config.toml
arch = "convnext"
dataset = "numbers of one to four digits printed on busy colour backdrops"
expert_mlp_ratio = 1
depths = [2, 4, 4]
loss = "cross_entropy"
residual_init = "none"
beta2 = 0.95
max_grad_norm = 5.0
max_steps = 40000
batch_size = 128
lr_schedule = "cosine"
warmup_steps = 2000
Rows from block 7 of a small image classifier, named by matrix and row number. Rows with one number within an expert belong to one neuron, the router's apart. Each number is 128 + 32 x the weight over its row's rms, rounded and kept within 0 to 255. All counts start at 0. After the name is the row's rms in percent of the matrix's.
Before each expert's rows are labels from the 100 images, of 14976, where the router gives the expert most weight on average: "responds to" is what is common among them. Only what is clearly more common there than usual is listed. The data: numbers of one to four digits printed on busy colour backdrops. In brackets: how many of the 100.
# router: slot weights (model.blocks.7.mlp.router.weight, 32x256), inputs 64-127
# up: expert up (model.blocks.7.mlp.up, 16x256x256), inputs 64-127
# down: expert down (model.blocks.7.mlp.down, 16x256x256, transposed), outputs 64-127

# expert 12
responds to: length: three (100)
router.24 107 [102  92  95 100 163 108  89 134 122 145 124 125 130 106 101  83 125 141 150 152 108  84 116 111 139 148 145 106  94 126 109 192 128 148  78 111  94 119 157 159 207 187 159 142 154 111 145 142 113 133 125 149 103 139 145 129 172  61 138 162 132 168 124 164]
router.25 102 [151 189 126  87  83 152 185 109 134 134 127 154 116 109 162  45 156 150  94 137  58  87 141 116  89  84 120 221 108  51 158 101 140  76 125 134 117 110 146 116 105 148  88 161 127 123 190 113  74  95 109  87 101 165 119 104 144 122 122  89  73 119  94  88]
up.4 102 [156 189 127 107 193 123 128 123 121 144 100  60 148 103 122 114 173 144  49 122 102 114 145 121  95 157 100 177  88 103 175 143 124 141  16 125  86 156 113 120 121 125 189 130 124 124 104 137 125  96 121  88 100  80 169 175 184 101 177 104  70 152 115 136]
down.4 129 [132 171 199 108  68 149 169 169 169  80 168 112 129  86 115  80 116 139 158 133 184  95 118  64 120 152 103 165 156 100 156 142 156 107 113 112 125  69 194 131  75  95 152 148 152 124 158 130 100  76 191 175 122 147  89  81 123 151 170 137 182 162 134  87]
up.5 100 [110 143  79  76  74 121 123  98 124  83 153 103  94 120 128 100 140 108 168  86 116 119 152 103  79 121 118 118 168 152 126 116  68 111 196 144 188 120 157 162 169 154  89 169 116 101 145 143  79 143  94 140  94 224  54  65 103 108  69 122 155 103  63 108]
down.5 099 [132 104  90 129 158  96 143  82 133 214  95 142 117 155 144 148 127  92  90 142  91 128 129 176  92 177 103 116 126 122 152 108 162 118 149 166 101 125  72 109 164 163 149 112 161 202  87 130 113 159  39 106  91 123 149 181 150 149 102 142  66 102  89 144]

# expert 11
responds to: length: three (94)
router.22 097 [124  88 139 114 138  77 158 107 141 128 142 169 114  91 111 100 146 166 161 138 113  93 120 101 167  80 160  88 114 148  89 102 149 179  97 117 128 138 121 128  88 206 102 137 124 173  96 125 102 105  95 148 145 120 118 123  77 112 100 104 102 132 135 164]
router.23 098 [100 121 116 111 171 126  96 127 161 139 103  91  72 169 149 117 106 119 144 133 100  80 158 157 119 123 131 117 148 142  79 153 203 120  53  74 130 132 135  60 121 166 120 127 160 167 113 130 123  90  63  92 110 131 112 135 101 115 184  89 109 180 112 162]
up.4 098 [182 120 169  40 126  98 131 129 117 108  87 127  74  97 109 147 222 113 158 170 177  96  95  59  98 139 129 154 109 143 141  80 157 129 122 118 140 147 127 140 143 120 162 130 122 165 133 121  84  96 116 166 115 122 101 145 115  68 107 135  84 149  61 161]
down.4 088 [101 152 147 117 143 162 165 131  52  61 156  97 136 115 131 109 142 143 159  94 137 147 139 198  99 154 133 143 161 137 140  70 151 141 111 116 103 102 124 173 119 145 123 130  90  91 127 139 166 157 155 172 121 124  86  63 127 117 157 105 186 177 176  46]
up.5 096 [111 120 117 121 114 173 152 101 126 144 173 117 121 160  88 124 142 166 175 166 128 108  55  93 142 129 175 152 113 193 133 144 137 134 103 171 115 157  61 117 106 169 148 143 147  93 111 194 116  93 127 137 191 147 142 192 120 138 104  91 144 128 124  83]
down.5 092 [103  80 178 111  80 148 132 114 146  94 157 134  81 131 109  62  98 143 125 128 190  96 125  72 177 122 142 151 110 110 129 165 170  69 117  97 151  80 177 125 100 117 114 132 178 130 166 133  96  71 186 163 125 142  92  90 153 149 149 155 140 131 197 126]

# expert 5
responds to: length: three (90)
router.10 103 [162  68 164 106 125 116 172 138  65 119 189 147 150  76  85 112 128 128 155 121 140 107 127 144 192 141 123  96 137  92 103 146 147 141 214 150 162 132  85 168  94 114 146 154 141 150  93 134 168 114 112 145 182 152 119  96 115 152 129 129 105 101 156 193]
router.11 092 [162  76 151 109 133  64 131 171 124  83 106 118 151 124  46 106 105 111 179 112 104 105  70 131 137  99 100  77 130 151  89  55 136  95 183  83 139 128 128 221 148 143 118 104 176 124 116 129 142 124 134 163 179 125  97  91 145 153 139 169 110  84 145 123]
up.4 105 [144 126 147 131 178 172  69 123 153  99 108  83 110 178 170 155 119 237  90  77 153 167 153 140 124 148 169 104 141 146 121  97 182 161 129 142 146 232 153 157 133 108 138 107 164 128 110 118 150  83  79  92 127 126 211 177 138 156 199 163 141  96 150 112]
down.4 096 [102 128 174  99 155  88 127 141 104 107 168 135  86 158 106  93 133 120 122 142 123 121 128 165 138 129 130  81 145 105  80 147 173 122 134  81 142 173  92 147 152 111 147 197 101  98 121 111 166 130 130 134 147 169 130 100  98 131 106 121 134 123 166  84]
up.5 101 [124 115 150 146 152  89 119 142 154 134  84 151  80 115 137 117  41 101 147  58  87 168 125 154  83 123 152 123  82 164 109 103 121 102 135  81 101 152 140  90 155 129 129  95 128 151  92 114 125 131 138 152 104 129 111 105  79 192  96 163 177 132 142 110]
down.5 096 [110 122  85 161 169 150  91 135 109 126  79 119 170 108 142 172 153 132 180 149 120 121 165 144 138 134 121 123 201 146 137  93 139 122 117 177 136 111  61 150 104 140  93  90  81 120 138 117 108 148 106 162 132 132 168 141 125  92 145  64 143  90 156  74]

# expert 2
responds to: length: four (90)
router.4 105 [104 220 140 111  96 119 135 170 155 195 168  92 136 192 174 156 113 111 121  77 125  84 120 206  46 156 134 127 155  81 138 140 117 122 168 117  87 144 127  97 115 137 150  89 103 148 109  94 171 103 131 177 140  75  84 115 138 123  82  88  71 149 140 156]
router.5 100 [175 157 104 149 111 142 127 139 155 159 132  63 139 163 168 139 140  75 108 120 133 145 172 157  50 159 125 157 165  69 159 194 116 111  76 171  94 182 140 109 157 155 129  62 104 125 122 133 146  79 156 117  98 105 123  76 153 111  81  94  73 107 102 161]
up.4 096 [175 149 174 111 115 126 159  78  85 126 166 117 126 152  85  93 112 120 189 135 122 113 172 163 172 146 134 135 108 124 184 155 110  97 126 116 113 220  84 185 134 152 151  83 107 121 137 128  74 117 111 130 109  76 130 147  96 164  80  96 100 144  90 104]
down.4 080 [157 191 191 120  57 141 151 144 187 118 112  98 148  95 124 104 128 200 144 126 175 108 135  88 118 148 112  94 162 104 164 116 162 144 136 145 111  77 192 130  85  91  77 152 140 144 152 139  81 106 172 144 142 110  84  99 148 131 151 147 185 161 119  76]
up.5 109 [183 164 180 147 160 117 134 112 128 113 117 139 127 163  77 122  97 115 179  92 149 163 129 164 146 108 154  88  76 137 104 141  69  73 165  93 123 174 103 182 117 143 160 141 110 171 112 111 136 115  95 170  97  93 170  83  63 177 109 129 124 113 120  81]
down.5 123 [124 169 185  96  61 140 104 115 176  74 154  87 127  90 115 111 154 175 107  85  94 137 118  71  95  89 133 118 121  97 120 103 129 172 163 126 113  83 199 167  98 122 137 144 173 120 164 145 109 107 196 142 150 152  65  99 118 165 121 131 182 156 122 118]

# expert 1
responds to: length: two (100); last digit: 0 (26)
router.2 104 [168 182 111 169 104 136 131  97 150 159  66 167 173 112 155 117 103 193 125 178 117 154 179 150 132  98 109 111 136 126 132 140 124 127  90 155 125 128 121 148 143 187 100  94  98 149 139 102  70 114 160 106 105 129 104  90 124  61 126 160 170  80  71  94]
router.3 097 [153 107 122 147 143  87 175 141 124  91  63 148  94 126 152 145 107  97 114 126  68 182 137 151 153 150 120  90  80 162 138 122 149 143 124 113 119 128 117 176 138 125 113  59 135 115 112 131 159 106 147  96 152 155  61  71  84 112 116 166 149  78 140  93]
up.4 102 [197 140 149 121 133  78  95 156 121 127 114 172 143 103  73 104  76 131 178  75  89 142  99 172 152  81 116 134 131 164 250 123 101 152 115 162  65  90 123 152 190 101 123 132 120 134 134 141 130 141 130 131 194 108 106 120 115 133 104 161 169  59 203  74]
down.4 098 [121 141  95 138 173 170 136 138  85 118  54 136 184 115 140 170 132 118 149 142  69 141 165 108 101 143 121 123 167 133 153 100 155 100  92 134  98 102  71 123 131  90 153 136  97 127 166 125 179 125 108 155 149 124 163 104 133 116 155  61 143 135 153  79]
up.5 099 [185 138 113 157  88  61 119 178  91 106 122 151 133  97  99 118  82 123 136  64  96 152  87 146 134 129 100 123 145 158 164 134  74 133 144 142  81 129 116 152 193  89 131 118 128 195 106 151 122 132 138 153 193 108 104 104 129 144 122 150 155  54 230  64]
down.5 095 [120 151  86 136 147 177 139 131 104  96  69 124 154  95 182 159 130 138 136  79  91 123 160  93 178 158 157 130 120 124 185 124 120 108 101 102 139  80 114 146 140  77 108 148  90  99 170 145 114 109 146 172 130 119 128 111 134  86 162  81 148 112  91  78]

# expert 0
responds to: length: two (100); red ink (25)
router.0 107 [114 105 148 165 101  87 110  89 154 134 126 197 154 157 142 132 115 138  88  84 125 166 153 154 150 128 141 160  92 115 123 104 116 159 156  93 144 139 146  79 141 158 191 131 137 107 109 122 119 136 130 106 150  91 148 135 115 162 210 167 169 171 179  73]
router.1 103 [128 191 135 164 117 177 121  59 186 160 136 152 113 185 154 180 133 193 116 109 169 122 149  97 143 148 166 159  98  87 159 131 165 145  50 108 134 117 159 113 161 166 238 109 157  77 170 106 176 138 144 110  88  83 132  78 120 154 154  99 149 149 153 125]
up.4 103 [123 134 166 162 115 139 117  76 123 118 131 117  99 144 118 166 138 112 124 100 155  92 108 100 153  98 140 154 103 115 191 150 127 162 111 123 161 106 133  98 206  94 125 103 186 108 127 127 137 115  95  81 116 143 180 177 187 180 161  84 103 134 145  92]
down.4 113 [137 135 193 118  61 171 144 110 108 128 114 132 129 126  99  86 128  99 167 135 170 118 120 107 111 165 122 135 120 106 181 172  98  89 149 116 103 107 196 104  93  85 150 139 128 124 178 124 116  57 185 182 120  77  92  75 163 120 158 121 182 145 184  83]
up.5 106 [133 106 183 173 128 166 134 103 113 109 128 116  80 120 139 162 153 120 152 134 158 102 134 111 116 124 131 126 124 152 151 150 146 152 114 108 164  74 111 118 182 107 130  86 195  98 154 114 126 132 120  71 146 121 150 216 152 157 146 101 115 136  88 100]
down.5 103 [133 152 197 124  94 165 137 120  71 109 119 151 158 121  90 103 125  74 166 125 175 125 123 108 106 140 164 102 133 144 193 158 120 104 148  97 138  88 169 126  92 102 139 145 140 125 188 148 142  75 184 192 101 122 102  89 164 147 149 114 179 156 176  92]

# expert 6
responds to: length: three (100)
router.12 093 [ 79  79 117 144 164 137 142 132 136 112 132 133 147 123 147 116 132 180 147 159 147 124 171 128 158 147 194 102 117 107 123 123 149 152 138 179 133 136 136 174  90 160 106  73 136 164  61 120  94 119 143 118 113  84 115  89 160 174 131 104 160 130  99 171]
router.13 098 [ 65  97 131 179 165 162 124 141 117  87 149 135 178 104 139  85 151 172 113 165 207 188 119  73 119 162 152  29 146 118  89  83 119 156 113 125 149 128 147 129 140 145 122  73 122 135 113 106 187  88  89 111 152 104 125 153 119 137 154 139 127 164 156 160]
up.4 112 [ 95 118 124 153 164 123 138 177 128 123 115 133 155 114  92 153 202 149  78 134 154 167 139 146  83 148 119  85  74 115 126 110 119 108 115 131  95 149 183 135 121 150 163 174 144 114 156 114 120 118 111  76  94  99 122 140 124 184 174 187  91 180 150 184]
down.4 099 [125 102 144  86 127 167 150 137 141 141 145 152  66 160 116 119  89  91 125 124 139  87 145 126 205  80  95 110 105 132  83 175 168 127 145  76 137 157 179 158 117 158 100 165 164 120 122 126 117 144 124  95 153 164 144 168  97 189 108 161 108 159 149 184]
up.5 099 [139 117 168 159  74 178  93  98 150 111 164 176 148 123 147 114 101 150 114 128 184 153  92  73 187 126 159  65 147 208 104 110 136 164 196  66 139  89 146 113 167 107 100 134 104 124 127 185 148 105  98 104 189 164 151 132 114  84 131 103 143 113 127  90]
down.5 101 [ 95  98 142 158 116 136 125 123 115 103 139 161 106 122 123  94  90  97 122 103 102 148 143  96 202 129 145 104  81 113 180 148 102 127 100 126 165 172 146 155  72 118 131 125 128 156 120 138 129 113 140 175 186  80 132 103 150 100 153 139 140  75 110  94]

# expert 14
responds to: length: four (100)
router.28 109 [105 161 146 159 112 150 128 109 129 138  70 187 179 158 159 167 106 146 137 164 106 122  96  71 154 104 123 176 128  46  84 165  96 223 144  97 100  39 165 156 131 179 135 103 149 146 114 165 126 170 203  83 128 113  48  97 109 151 106 128  91 136 152 133]
router.29 095 [122 119 146 128 149 104 121 104  96 131 126 148 175 144 174 169 165 136  92 143 138 178 101 142 107 139 135 161 155  39 103 127  95 196  77 120  90 107  73 111 124 126 133 143 166 113 133 165 153 141 228 141 143  89 115 126 118 136 158 186 147 139 144 179]
up.4 106 [139 128  98  91 115 169 151 102 120 118 151 127 129  69 147 107 155  88 150 110 165 115 161 102 128 133  90  95 141  96 127 117 163 100  79  44 127 104 154 132  80 148  95  98 110 128 132 130  16 157 176 141 136 134  93 167 112 118  64 124  52 151  86 137]
down.4 104 [126 102  67 125 143 153 114 102 111 138  95  57  94 156 166 148  81  79 134 224 115  96 165 142 150  73 125 169  94 155  88  94 135  72  96  98  64 128 116  91 151 197 110 170 142 115  97 103  96 150 128 133 152 173 109 153 153 136 153 148 103 100 121 125]
up.5 097 [ 93 126 138 149 112 113 123 140 159 179 104 120 101 175 155 179  82 144 118  40 119 125 130 143 142 125 168 144 154 161  95  85 148 142 171 128 140 117 154 106 154 136 162 170 145 155 142 137 120 104  97 139 129 117 137 134  81 164 129 183 148  98 161  43]
down.5 111 [108 144 110 124 211 142 115 164 143 151  90 115 154 110 111 165 134 132 184 123  94 149 124 131 112 159 132 110 166 136 149 114 149 127 137 130 162 132  59 132 112  99 127 111  82 128 132  82 174 131  96 202  98 114 109  99  86 146 127 107 139  87  98  94]

# expert 9
responds to: length: one (100)
router.18 101 [146 151  79  97 105 123 153 136  89  94 103  89 122 115 119 179 148  66 124 175  93  89 141 117  96 120  88 128 113 182 135 138 153  97 150 159 120 110 114 131 113  78  81  98 137  98 157 135  87 166 113 112 140 127 112 179 224 103 142 137 143 138  70 144]
router.19 099 [153 116  74 106 104  73 104 134 178 119 114 136 127 101 108 174 129 107 165 160 133 115 151 125 135 110  60 102 122 161 141 106 161  99 112 118 103 106 107 105 107 128  69 117 141 128 155 137  82 135 146  91 118 129 162 134 168  53 136 124 108 134  99 174]
up.4 095 [ 68 168 129 139 139 114  89 124 126 102 165 102 183  82 116  97 141 120  93 139 148 117 141 111 102 166 112  96 190 104  97 133  87 113 105 118 172 135 127 135 137 150 114  99  96 158 157  88  96 125 116 104 147 104 147 122 154  99  73 138 128 135 119 147]
down.4 106 [140 149 170 123 136 172 132 110 104 131 177 119 118 131 159 121  94  87 180  73  94 147 145 163 156 162  71 133 158 126  72 108 134 110 152 105 127 159 139 137 180 199 170 105 102 120  76 144 175 142 122 171 166 126  80  71  89 117  96 151  96 152  88  70]
up.5 100 [ 73 144 152 133 115  90  76 134 115 106 164 122 174 117 132  97 123 121 122 144 161 115 128 119 101 157 108 110 198 109  97 136  77 126 104 117 139 130 123 123 150 143 121 100 102 188 150 104  78 135 105 102 154 101 151 129 146 108  72 146 105 120 122 137]
down.5 102 [147 138 178 117  97 158 137  98 116 138 187 113 128 132 137 119  95 103 164  83 121 143 134 148 137 144  78 132 150 131  76 117 131 101 143 138 123 157 151 141 174 202 161 106 145 125  83 137 142 159 125 155 129 141  92  86  98 116  90 161  83 184  88 100]

# expert 10
responds to: length: two (100)
router.20 107 [126 116 125 123  83 104 118 126 127 126  91 145  84 117 144 154 184 168 128 141 199 106 101 136 150 146 128 135 151 191 111 124 159 154 159 133 125 158 154 128  76 132 155 122 135 154 150 123 108  59 113 162 156 115 122 179 129  87 143 168 145 142 120 157]
router.21 116 [ 81  94  51  87 200 133  96  87 140  51 148 130 125  92  93  78 105 166  98 111 156 148 157 140 167 157 103  77 107 148 132 126 136 147 106 173 161 128  93  84 126 125  98 146 117 177 114 104  88  60  72 141  84 100 182 122 124 136 157 122 175 143  97 176]
up.4 104 [110 159 115 149  59 185  83 122 145 109 132  90 136 143 130 132 159 183 100 168 152 140 117 102 104 154 172 118 149 174  76 176 123  90 145 127 152  92 146  73 126 174 147 129 140  95 115 157  80 136 172 167 121 133 125 193  90  88  90  88  97 160 126 109]
down.4 090 [104 171  95 143 155 140 145 164 101 110  75 129 148 126 147 144 137 116 135 167 101 146 137 138 104 102 130  77 128 128 212  93 126 157  82 112 105 123  85  94  89  39 139 152 133  97 163  86  67  81 157 156 132 118 168 123 184 122 160  77 164  74 109 137]
up.5 104 [158 116  89 168 140 132 128 147 149 164 206 161 201 104 158 136 113 137 121  77 127  95 156  76 105 140 111 169 129 150 204 139 188 151  83 121  74 101 131 118 113 117  88 123 107 140 181  81  98 128 151 119  89 113 143 144 123 115  89 111  94 118 140  70]
down.5 116 [107 121 186 178 118 116  98 108 126 112 183 121  90 160 101  85 183 129 139 113 144 155 122 182 153 177  94 129 120 123  92 131 117 138 136 125 151 139 168 150 124 146 101 102  90 176  77 102 163 119 120 173 166 101  79  74  99 121  81 169 132 138 115  64]

# expert 4
responds to: length: one (100); on a plate (65)
router.8 098 [158 223 149 155 121 179 163 100  71 108  77 155  82 149  93 131 132 164  88 156 148 141 159 134 174 147 184 146  88 114 111 142  94 118 160 145  85 177  42 168  93 113 175 176 122 134 143 173 149 139 130 174 133 133 156 161  95 149 132 124 117  91 105 102]
router.9 100 [155  75 146 128 126 152 182 162  97 112 148 112  98 121 141 104 172 183 148 158 161 116 149 114 149 188 182 162 108 138 106 128 152 157 133 142  89  80 114 101  92 117 178 146 155 101 120 133  97 140 110 139 136 112 173 163  88 149 105  98  89 157 148  87]
up.4 097 [ 89 121 151 152  86 132 107  64  95 189  86 149  87 106  97  78 158 106 125  73 144 160 163 135 126 148 138 116 125 140 128  46  80 113 120  76 149 170 125 177 122 179  74 111 149 143 136 170 151 140 163 174 132 122  81 102 125 131 149 183 121 115 108 147]
down.4 078 [ 85 100 148 130 114 116 106 178 102 123 173 193  65 126 121 128 106 131  71  91 110  91 101 172 147 172 120 125 152 165  90 146 122 165 128 126 177 146 149 119 104 131 102 164 125 141 136  39 158 143 102 114 179 169 194  86 131 156 132 132 118 168 106 116]
up.5 099 [165 187 174  90  47 158 144 110 160 141 101 135 150 151 159 156  69 125 123 138 150 123 121 115  93  90 145 155 154  83 155 205 124 107 131 151 107 147 139 107  99 125 139 143  94 130 189  60  99  98 116  83 123 138 177 158 117 133 138  63 103 169  98 134]
down.5 093 [127 122 105 158 168 173 165 148 162 121  77 107 160  96 130 151 144 115 166 172 119 154 171 118 171  84 179  99 135 114 154 101 139 108 117 114 156 119 116 149 112 145 149 108  89 142 144  88 133 124 108 142 151 140 157 151 138 119 145  55 138  87 111  66]

# expert 13
responds to: length: three (100)
router.26 099 [112  99  79 116 185 148 154 173 146  95 132 125 131 154 135 154 139 170 101  96  66 136 162 127 128 160 153 169 119 140 147 126 151 139 112 170 102 182 132  83 107  89 146 156 164 103 106 158 172 118  13 111  84 178 222 188 144 121 193  81 171 126 127 105]
router.27 094 [169 135 150 127 139 120  88 143 162 149 116 138 140 163 111 133 101 146 123  80  92 133 101 169 127  78 169 130 163 102 160 144 166 134 119  96 100 119 136  86 121 105 144 115 144 125 152 192 132 136  98  76  78  63 117 162 119 123 161  70  73  94 107  71]
up.4 093 [129 136 156 132 138 107  74 123 149  90  97 139  83 144 113 139  83 104 150  73 109 101  75 158 150  75 167 130 148 163 110 158 162 136 167  99 144 119 162 120 117 138 130  82 171 106 121 173 126 132 118 127  92  90 115 154 106 109 147 155  84  98 100  94]
down.4 083 [140 112 126 168  98  78  48 107 110 135 126 132 134  77 168 165 122 151  65 149 140 115  54 157 142  83 115 137 137 160 102  81 146 123 150 127 183 120 124 105 116 142 158 126 161 112 131 116  98 173 141  55 200 199 110 165 136 176 110 179 140 162 112 211]
up.5 121 [117 159 107 120 146 114 144 142 144 111 134 147 174 137 135  87 130 105 132 130 108  94 133 143 142 126 130 159 141 148  74 115 186 119 172 139 125 203  93 117 122 145 157  78 133 105 131 138 162   7  31 184 145 150 255  92 134 134 180  80 239 112 107  96]
down.5 120 [165 114 181 137 111 145 159  64 123 109 125 180 136 148 129 110 145 145 141 134 171  70  90 121 115 125 145 177 154 123 161 170  93  81  59 114 144 119 125 137 138  87 178 122 142 133 183 145  71  90 151 169 154  93 145 101 154 104  63  68 126 146 168 121]

# expert 15
responds to: length: three (68)
router.30 101 [ 93 126 168 164 106 134 163 177 114 119  88 195 156 146 117 128 131 128 111 107  67 100 171 187 120 102 104 177 162  92 144 141  82 122 162 112  95 109 157  94 117 109 106 105 129 166 104  88 129 126 122 138 138  69 129  93 160 163 123 108 164 136 174 162]
router.31 096 [135 134 154 152 116 130 113 153 112 150 113 165 136 112  76 155  93 146 120  92  81 100 212 169 121  71 103 148 152 105 179 142 121 119 123 106  58  82 168 120 111 131  56 144  79 135 137 128 108 143  83 102 147 116 142  97 130 189 113  88 121 162 122 198]
up.4 097 [146 113 161 146  96 129 142  49 107  79 141 156  63  91  85 114  94 141 209 131 123 121 140 128 153 155 104 166 115 177 131 190  90 118 159 105 133 133 126 117 156 132 157 101 146  87 107 178  99  84 123 136 107 116 154 103 105 193 142  83 175 173 132  91]
down.4 100 [130 185 188 100  50 153 169 113 154 118 123 133 111  90 138  86 103 144 177 139 165  79 146  78 128 134 168 173 116  90 136 141 113 105  88 135 131  87 192 134  43 103 152 149 165 120 166 110 106  68 200 146 123 104 109 129 154 153 143 137 162 146 151 131]
up.5 096 [119 167 103 130 180 141 151 161 167 170 102 121 138 159 103 156  92 171  88  60 106 144 187 144 154 119 133 139  98 123 136 128 185 145 136 111  96 103 130 110 106 101 161 157 138 115 108 145 170 193 134 109 162 115  93  74 184 147 106 160  99 111 128 138]
down.5 100 [134  67 123 109 157  62  88 107 184 155 112 130 154 150 104 144 153 147  93 113  77 153 141 151 114 145 152  98 137 126  66 120  94 142 168 154 189 160  72 149 150 185 145  81 168 150  83 108 154 199  74 102 130 105 174 168 157  67  89 143 118 133 123 161]

# expert 7
responds to: length: three (94)
router.14 098 [142  74 122  70  89 125 124 125 134 180 137 135 144 156 138  48 129 121 122 180 132  96  68  66 150  95 151 183 184  93 136 140 133 141 132 121 150 156 126  82 133 146 137 109 122 106 105 156 102  75 124 124 126 196 167 108 153 130 152 181 121 129  83 184]
router.15 093 [162 126 123 111 111 160  70 103  99 120  98 200  78  86  69 139 156 103 145  75 121 133  93  49 154 117 108 151 182 159 172  97 120  54 116 148 162 132 187 108 120 104 112 130 124  94 158 169 150 132 119 130 102 114 141 165 165 123 124 182 113 106 155 130]
up.4 099 [152 176  47 176 109 165 130 139 134  99 106 203 125  62 133 122 137 122 157 128 100 122 151 116 144 119 135 100 137 166 132 133 187 141 118 102 112  24 111  84 162 105  57 145  97 123 127 153 111 135 134 161  84 136 176 216 138 128  69 115 178 136 140 123]
down.4 077 [143 163 120 146 119 172 120 127 139 153  85 160 165 103  91 162 162  93  90 172 122 133  94  92 156 107 140 105 192 175 148  77  94 142 151 141 173  58  98 126 113  96 131 165 123 114 180  73  74  75 148 121 164 106 120 116 182 166 205 134 124 174 163 104]
up.5 105 [151  70 107  95 153  74 143 123 152 209  91  99 121 199 154  41  86 165 168 121 141 143 108 161 159  92 144 133 147 117 152 144  89 191  91 118 154 148 133  98 137 155 124 174 149  91 115 111 136  77 100 165 150 126 159  74 123 152 154 118 157 167 176 174]
down.5 112 [121 135 169 115  44 157 141 134 143  89 138 161 108 157 116  62 193 113 171 146 172 126 152  58 154 110 132 144 120 145 130 122 120 113 162 153 166 138 158 106 103  76 171 135 133 158 172 124 103  75 174 182 132 104 107  81 152 138 139 151 210 128 153 110]

# expert 3
responds to: length: three (99)
router.6 094 [168 106  87 142 164 115  70 189  94 100 110  42 139 187 127 135 136 104 106 106 175 157 137 118 135 115  91 139 141 101 132 113 154 151 163 149 112 172 118 148 152 111 162 170  81 117 112 125 151  45 141 148 181 154 110 124 184 126 105 140 110  98 160 119]
router.7 093 [ 87 100 115 149 120 145  72 129 109 130 105 143 188 149 178 146 188 123  55 146 137 161 126  78  68 191  82 130 140 150 117 140 133 150 130 115 152 182 128 119 144 163 173 126 111 150 117 119 162 139  75 141 138 132 105 152 128 101 129 128 130  95 142 132]
up.4 092 [127 133 121 181 167 150 107 127 136 119  64  95 122 115 133  92 141 125 138 119 188 164 169 121  80  84 106 102 154 154 129 148 120 133 110  92 173  99 150 141 168  97  82 207 171 133 190 121 131 128 135  92 137 172 159 137  61 130 138 125 139 116 108  98]
down.4 078 [ 83 132 151 140 135 131 135 139  71 108  93 119 165 144 124 154 115 151 116  82 146 151 125  88 125 159 156  82 124 123 207  96 125 133 115 135  85  97 131 113  79  71 146 100 150 159 161 153 132 140 161 152 129  57 106 132 120 179 130 102 172 167 120 139]
up.5 105 [131 161 124  97 166  94 104 105 128 113 157  87 117 151 131 132 114 150 128  70 146 177 159  93 117 169 108 121 123  98 118 115 178 121 119  82 188 152 123 122 168  86 170 184 115 138 203 128 190 139  97  81 140 179 177  97  93 135 145 114 153 144 142 112]
down.5 113 [129 169 170 162  72 141 131 159 102  74 171 149 175  77 139 101 136 160 107 106 114 167  95 117 106 134 125  75 155 124 157 141 143 151 130 113 158 114 164 125  89  67 151 133 157 135 173 144 102  73 197 137 153  73 105  80 179 159 169 140 189 162  97 107]